Weights of a small image classifier.
Model: 28.4M parameters, norm layernorm, layers 12.
Training: 8000 steps, batches of 384.
Rows from block 3 of a small image classifier, named by matrix and row number. Rows with one number within an expert belong to one neuron, the router's apart. Each number is 500 + 25 x the weight over its row's rms, rounded and kept within 0 to 999. All counts start at 0. Numbers have three digits each.
Before each expert's rows are labels from the 100 images, of 14848, where the router gives the expert most weight on average: "patch colour" is the nearest of a few named colours to the mean colour under the peak. Only what is clearly more common there than usual is listed. The data: rendered dice on a table.
# router: router (model.blocks.3.mlp.router.weight, 16x256, trained with AdamW), inputs 156-207
# up: expert up (model.blocks.3.mlp.up, 16x256x256), inputs 156-207
# down: expert down (model.blocks.3.mlp.down, 16x256x256, transposed), outputs 156-207

# expert 5
patch colour: pink; purple
router.5:510528497491494454541521491466496537497473529493522535524491547460503493486488496471490461465503519535459465469506532526469483464510497507488511517526534510
up.0:494517541486502531467477482489528500532441489551505528492502500486506471500460497465456479509487468486485503517497531511485529491440504523526498505517477550
down.0:476483466486497508463546510528458515426487485487506486528466525472459562455518505542483527508506496474488480506468494478541527537478468521484490490460510532
up.1:508476514504512484443514489485526476519488469487487486531504502449511568525513476549478521504541506505537568506479503546512454497509485467528495515486512528
down.1:472506457543468470489505512503481525531503490564495480553510497477546525511487526519476540479493507492524476491508470467499519505506492491508537525480527509
up.2:487520484515506535506491495467493515522465512481505504478520520532440532484505526544499511471498499466508479479494503475505496488522483463529487466495480506
down.2:472506520480499473502484486503486516526457498518527494497488492474482476485463493522540500507485550465463475521494512500458494507509463517514541458506467483
up.3:518486482561441494549534521527541499509502464461514482489516495502539529496480553512455532498518507514485496525517496473543530545472473530504479502494482474
down.3:516528530521535519469506486458486567505531530480522482474496473539499515473506495472471512545512474511527436479477496486517537461547532498506512531474511509
up.4:520497505496487464474510514508491501494510477500450514523509521519492555471551480503494497494542495522525497517522469451500534526509456456502488536491498473
down.4:547509510512492562486502494470460476539515528528515502493536454518506457520500520471476482519501506517482465504518466495490504527490499537519518525484545524
up.5:502504503513513501499505486476460522511488518490488461501501523460508548481513475503485506476468546502511529482489479455486475501518526471548479516473460508
down.5:486470489531465489485482502536508453472500489528478433519510504512526527527523521513528476477517491520514514469509506499512518526541526531515479536509508508
up.6:503504465481472494482525497556540514504512492494492504507525466460523544484502508469496507502481502539486523498499509473481497490580476473523479483526492504
down.6:526490502497520506464482484595537543480520543542505489487517471520500513542486497471515478464509517437514504545477522515561482485501515551471486491512522483
up.7:525493492518462491498478517464464523513551472523464502497476478493533528453513464455498481505504520519511460527517470504527480526509552447501474509540499486
down.7:505483511541477496472465498511513507500557528521511553494541511508485537465502530505506469528500506502487510526524479467493474492498490476484491493510498562
up.8:514486526467477472523514528495494506490487505453449502511503487520488497514527513528473495512479526502520479512501490455472497461519527507470457483478549523
down.8:469534472516497462514510432476470485510502503534502481536462524510505467531516495497473530530470518525497488447472472527475512483522471541517509512508535478
up.9:473465477504520462513523483494494531456451470469494541470487520468518477535488500481498478488482482533494489459498527498506499512536510514484557519503473533
down.9:512530518491493549483462482528540463482516511475522489481467500548508502517468545482473466472517501480538531514491482505490530473528535518528493503463521501
up.10:506513521472524500522502514543477542479557519498487462513492517510496454497550518534430508512455477493549525495504472496508477480444525502497473538499506452
down.10:473463484488541485463518496520463485538528521533470529555506524482492491473538515487521511522488514461489508570488509497517449521518457527524479489503525487
up.11:476493432502542504534516492484499517542495485468519505522517480513478500493511483495505468497498494524511489508497508499493503548470535479491514497482527497
down.11:530519472548493496564509496439516501495479486497526466536535556542491502552491505489474511497537535483528496463507481527522489473482516521508483494459505468
up.12:465521466512457534510462499526476493523504525467526493508469515516482437486505489460526508514524476463479532510531503470468488462505535498472516537563510506
down.12:502507552516513505524531521508483504468408514520497492506504505495509455499487445553457478517513511493452520478506498538510474536493459479520551503473502504
up.13:481483547525516519478469503477493528532519559503500503470491472477485520490524473475496466498550505505462554484528488493463498466495520487495495485486546479
down.13:513466512514531434513483504517501499504500538513512510504513511523524513568477477457467501494505514518482518508530482480514515482489478461561493514475475539
up.14:478519485487532531482503462465534519508455470504525495507488485475478529472526510490488472483518451527497536484477479479502507518516486547512457479519505556
down.14:536484510506467476491514486537492535462489507473464482520524487485461507467512499481490530520491560520498463490520533486536494498468479517487521440490555499
up.15:502548465438560529543512519502492502482494536504461494470534461512490537507513466530463517463493526509559487517486538477499489512457474487521513485478529494
down.15:469470557469486480478448496470540462522498504511553553539527477490481557467502481481540482488514474501512489517504539484476461518503448481493480506480495512
up.16:497520541489482479510483503547527469510508523500489485524512477560465514536483480499485497510479518509499506498545452500476478509515461507523500492497522460
down.16:473515473517542509502516469511487469524493478518519491498531512499524496540514513467530507478509536477467445475492487479530487463548528513488460480511473533

# expert 6
patch colour: pink
router.6:472494469521486507496522506479528521510462484541515487450513468514511543495475566535496505540508489492501482518526488503500468499464518519541531471522485454
up.0:498461521521497500478520535538511501518517540511534552523455543505494472471517501495512524486487527486484480506514466485453477488470517520470509485467489508
down.0:500466441492528515521496478502488485568480536489456493563503510504480491476452504477494539473535452509481515474509514524533540519509526550452497492483509525
up.1:477508505483511500474544497472530499504508510486489488520515518530478537487469484470479496500492490511480529542509471529442523452496470495503455489540495487
down.1:520491490503490533520463506473492547464491523532522461522516515540548485470449538486519461500528434540507525510502490547527520455498475493492512546471486479
up.2:551483504500492514497492543486486511496510481525484537468494551501492534435502463485512491455487498539532503537499493514457520515491488517520465466510457552
down.2:527490502533535520486444497443456508508474476530523471521514514479501505494503457512523522445511516495458502521522500504530503489507537494505547527536484495
up.3:507469500535499509523503474521522500498508510479489525498542489481494523491491487481552531494482471528518467492462476502534555534524520492541526526517486482
down.3:533488520493491497505532497513498473504528552498546508502506517496486464477506517476546504553476537505520529484458506495507504481549493491520519488500509473
up.4:488526510514523443491498511464508544487493513472479472507464530484530465512473503525529502486502482503512473501502523518524526507538482504493483508481519528
down.4:494488516462481484508471488501484508476538491514507506497467526527542510477490461495502510515508491527510490526505509492528525538493501476528455531544493526
up.5:510458497505502478469499481468525463494515525519489521490467472489485484520496467466524496489485521490485556502473527519530508494551517509468494521554547534
down.5:549509420477499456488522557492456525540514490450500498483470450489518548495488457500495484497495482511541490522480501483490565490491559534450525530538488497
up.6:466482523508486543502501496537516491516468498519485489509455494481497533460467512504474478464473474485480516497503459480507504505515534547510515515533530495
down.6:494508459488490477464533487478488476524537512477502547538464529490498496513479469466516527517493477554476509491481513482512514523531513542475466554471442507
up.7:530469503518506496473524540500443495506443515540550503490466500562550486490516504468526532511530481520518473504507487470513491501547481519496505526549486494
down.7:479548431495473479486482500494492556513494514478497458535515509476544471510471514505490540484517475473472493489519476479527473499479483495480520521508485509
up.8:509541535536479430532542499562492488485473468500507474533526475515548485486511472515497512556470454515454479476474526509501566522516491497492478479484449496
down.8:486518491495499439506516504503495519483509506520483544501502516469479504543499464502510513493522468504482483517471493498524491503514481536453509472550503486
up.9:489521485503504497495499507474511490506529573496458459529545469520481504514489441465514522531492485517487457494496490527557524540519485529511499506500570543
down.9:507501486517458473507469500490540521480480528534512516482548462491510522510486500499515496536507482519503547500496501458451534454492523530479460519524513505
up.10:464507487500506459490530442477515534515473479534526515487518482533522501521516513494490460535513518483485501486525482481496479471470486513454427537491520510
down.10:465519551451506533454470541503504535485511477452468522498485503517489516480496515505477535468497471481454471485471465517494550510490517480530518460455463476
up.11:500503503524561517520470477541469489463503525504529459480526490489475537499485511504496481500491495502466496475509473485499481491524500479510491494520521490
down.11:523494511468513460459503479497559476517537501530490514552552535542486502515492478497485513499493522454484464521529507497524513502562484493460508492476521510
up.12:518534473486451456470483469441513541492481509514473499452503489490443483541476471542519501519492479505483502504489484511550538540485543484511503505468522539
down.12:477506493493496484457484528465546454482487519544470534496502534505507508509516441503498475522519536520505495528514491509489532546534492491504500458506491467
up.13:493481530483459522486449504510518489456525528492469573515527495457480503449482531452533519484514505521521514512537462510511475510520500518510509511535503440
down.13:497519452493491478535508500532529531502493492514482441457524515505521506452498520531454496480489488525505512485493491544499548494508473527484482492484497474
up.14:515505503503480491461531471564489489477498496509530438521549516514480484494491514511458518500423506518525512492511443446460464503481458511521481503480514509
down.14:487500514504520489522517440499484479525480522473496510510526484495510484480508461520474454500470510514467515491510504473488504480505493573538485538487522508
up.15:512512457506520494544464522528502501499463548543490557419494489508503518461530485471526462487505471485466494521510491488516467515523487480474546526476466450
down.15:495472498476520486545501511538427483509501523458489472522519526501485492497490508533522516495498510496486524510495530492465531498516501501475453492503486509
up.16:466488506533479512512525508552533536526476514506496492527462497509447565486490503515525518468480474492509496505496472541516462485492449526494510497480542489
down.16:471482512501528514447540510508515511442504491477474541496496503523492508512498494463464492517489463504472513489487505574523476461448526480477518520532495505

# expert 13
patch colour: purple
router.13:490522500500499489472496494462505511558520522489456486541528448477501498504537457526522511504504482520504542455500497512477471532488440478501485516526500584
up.0:478482528508497475486478518476505525509520439507530489506501480487512496488509463485509494521549481541523496565468483478522506512499513483481534481489494482
down.0:524453511458491487503460479576519485481478496479529483449518501473521493527500497494497505505516500513500526476463504479497496527501504468525472523492480479
up.1:487506543460517470508475498484515464558487510512459563499485528471476489521513463501483496493458497502502498494516487518456488458483486490475478494548480474
down.1:549458510490503519499526489477510495479524489528485549467492493498548564476480467523540489523494498444510527493477486540525466546539548544464531497531495478
up.2:510476478521522532511487552464490484449500466528498535428523554507474471506513481474481499497511507481517522551490504525533540487494459463493472536505489520
down.2:527501477517504532499499495495508491546484483505455483491520499536460477510493498481472487488517468488476482535487515485469502510520542513528508486488526495
up.3:451506509475505475505515486520542499498568522456532479501513468438526436531540536490494497506515451512494503503492493466520492514524487483499437531503505468
down.3:477509468496479555476496498498462492534486501525468495481547471533507528514474496474541531479459492487519526487487487465489499519504526551502509470502475499
up.4:458516495515491520532536506470511462504486549479461490503507508522490505462476477487528513489473506509519552539482499552468515483488529551514516520460492536
down.4:534490500456470507503504490505494488465515461486534482491492501482468511476527483535481455462538489508466489518562463525519510481514491519460483528507528495
up.5:487517491458492490535527467495514494523476510531520501454501510504531506477491509484504505500511503498504503519531518514567411497513491473485479510549507485
down.5:514526472518487457448543490520510503518501486492480469529491501453516485488481488441462497558507498467450532479508522476504500500498501484476511475471503523
up.6:514541451470542467537479501556509466485476521509523500444488487483468471478509468489510561560505504483484475516503516546487510529500490529480449524498496525
down.6:537521554513518489506521530487477510485524498510506564547491504495505517505468487464499459472520469507493462481501517511497515499499473485454518575516492464
up.7:498463489515504509537485517462485543489536474479496532520485505476516500478542476533488529479517521512450482490494489504454524477510503529513509505488522462
down.7:500557476479530498504492487488519478471501529530459537467508478461526459476465503482493467481480502503474508506534533494476476492571484517522510544514527531
up.8:550485494462501483498512507498504505484522499486505516544445506444483522479480528496467518481489515542522475526474472504499462543519501507499468477512546510
down.8:472474478504547520529501524549482493484496520466519455486482499513483510484516447508539504539473507515457477497505481463498483510508498459528525459485468479
up.9:508559556472478526519521497512496479501505506524517538473549489484481494535544501514499477501525535478496477497478498487451515490485504523531479552514535509
down.9:520541523535480501504513462515485498524495490480512541529545494538548477487523529493519520498499517529517492501537512507492527472536504479497511460468484509
up.10:463504523500526497529477524470524492533528476506467464484487493534534520510494454492472494516487480515510515511466478490524513470503466517504493511554457527
down.10:491494501523510549459529520532460483501467470529498557480539482508519472533521497499548504492515472501512497544493498479505468489521531504506504494483511491
up.11:491456498437529518441514493464508483494488483510491470535506476497503517508530519502525517523514455457486524476494528528492517530509495528499500516502536451
down.11:494501519476476535495467484500490485491482520502499558485518552500515545524480486501530486468493486493543518474506514494491498529515504495452502513514525473
up.12:489461497471492545546490473501507471518530485473527497514509466482474510476506494528485447475507485504504500550485495524484484473505519480455481457482533545
down.12:533519533550509494531473541470506474502492511488483476509506525517508485472539498509540522522501554507470491512528506460524527430495482497459484465490505500
up.13:485445496514501459512509517502512520476507481498493520495547545512536482529490501492503470506476522521502503504520521517520466439524495513519556528488489504
down.13:455470474495485462490511507439514526539510460515530520498496493532504486493579527462453496508502483483488486511494496515514496504500501482493474492504542527
up.14:490508547516481474494500499519490493476510476517526504511498520506522564500551457458512491492567458525496526522487499481528491525487499486517438510497576492
down.14:525491515509517573498496459509474469504440512452491541470511491501534488525508552495468508461478496554543495479468508525503494537478497476483483466498502543
up.15:520471494523472519514472498527468467518488475485488493482476509521547494483473529471519551512508480545538519441495499493503475557555510490491543540494483455
down.15:468545489466482504531469533500540523482515517515522505533477487492499470516448489479447466487533444495482450525493515468492506483476458489472494553495497511
up.16:499496492566489481491537516528560518510512473488476539478535495485492485473456514484524513515488452522504488507470513493514533548518497467495491515531492479
down.16:523498539492514465501512480459507514507507513495518485485461489528536488533507431512495484506474463507499481455480519503479505552538452509510479536479516527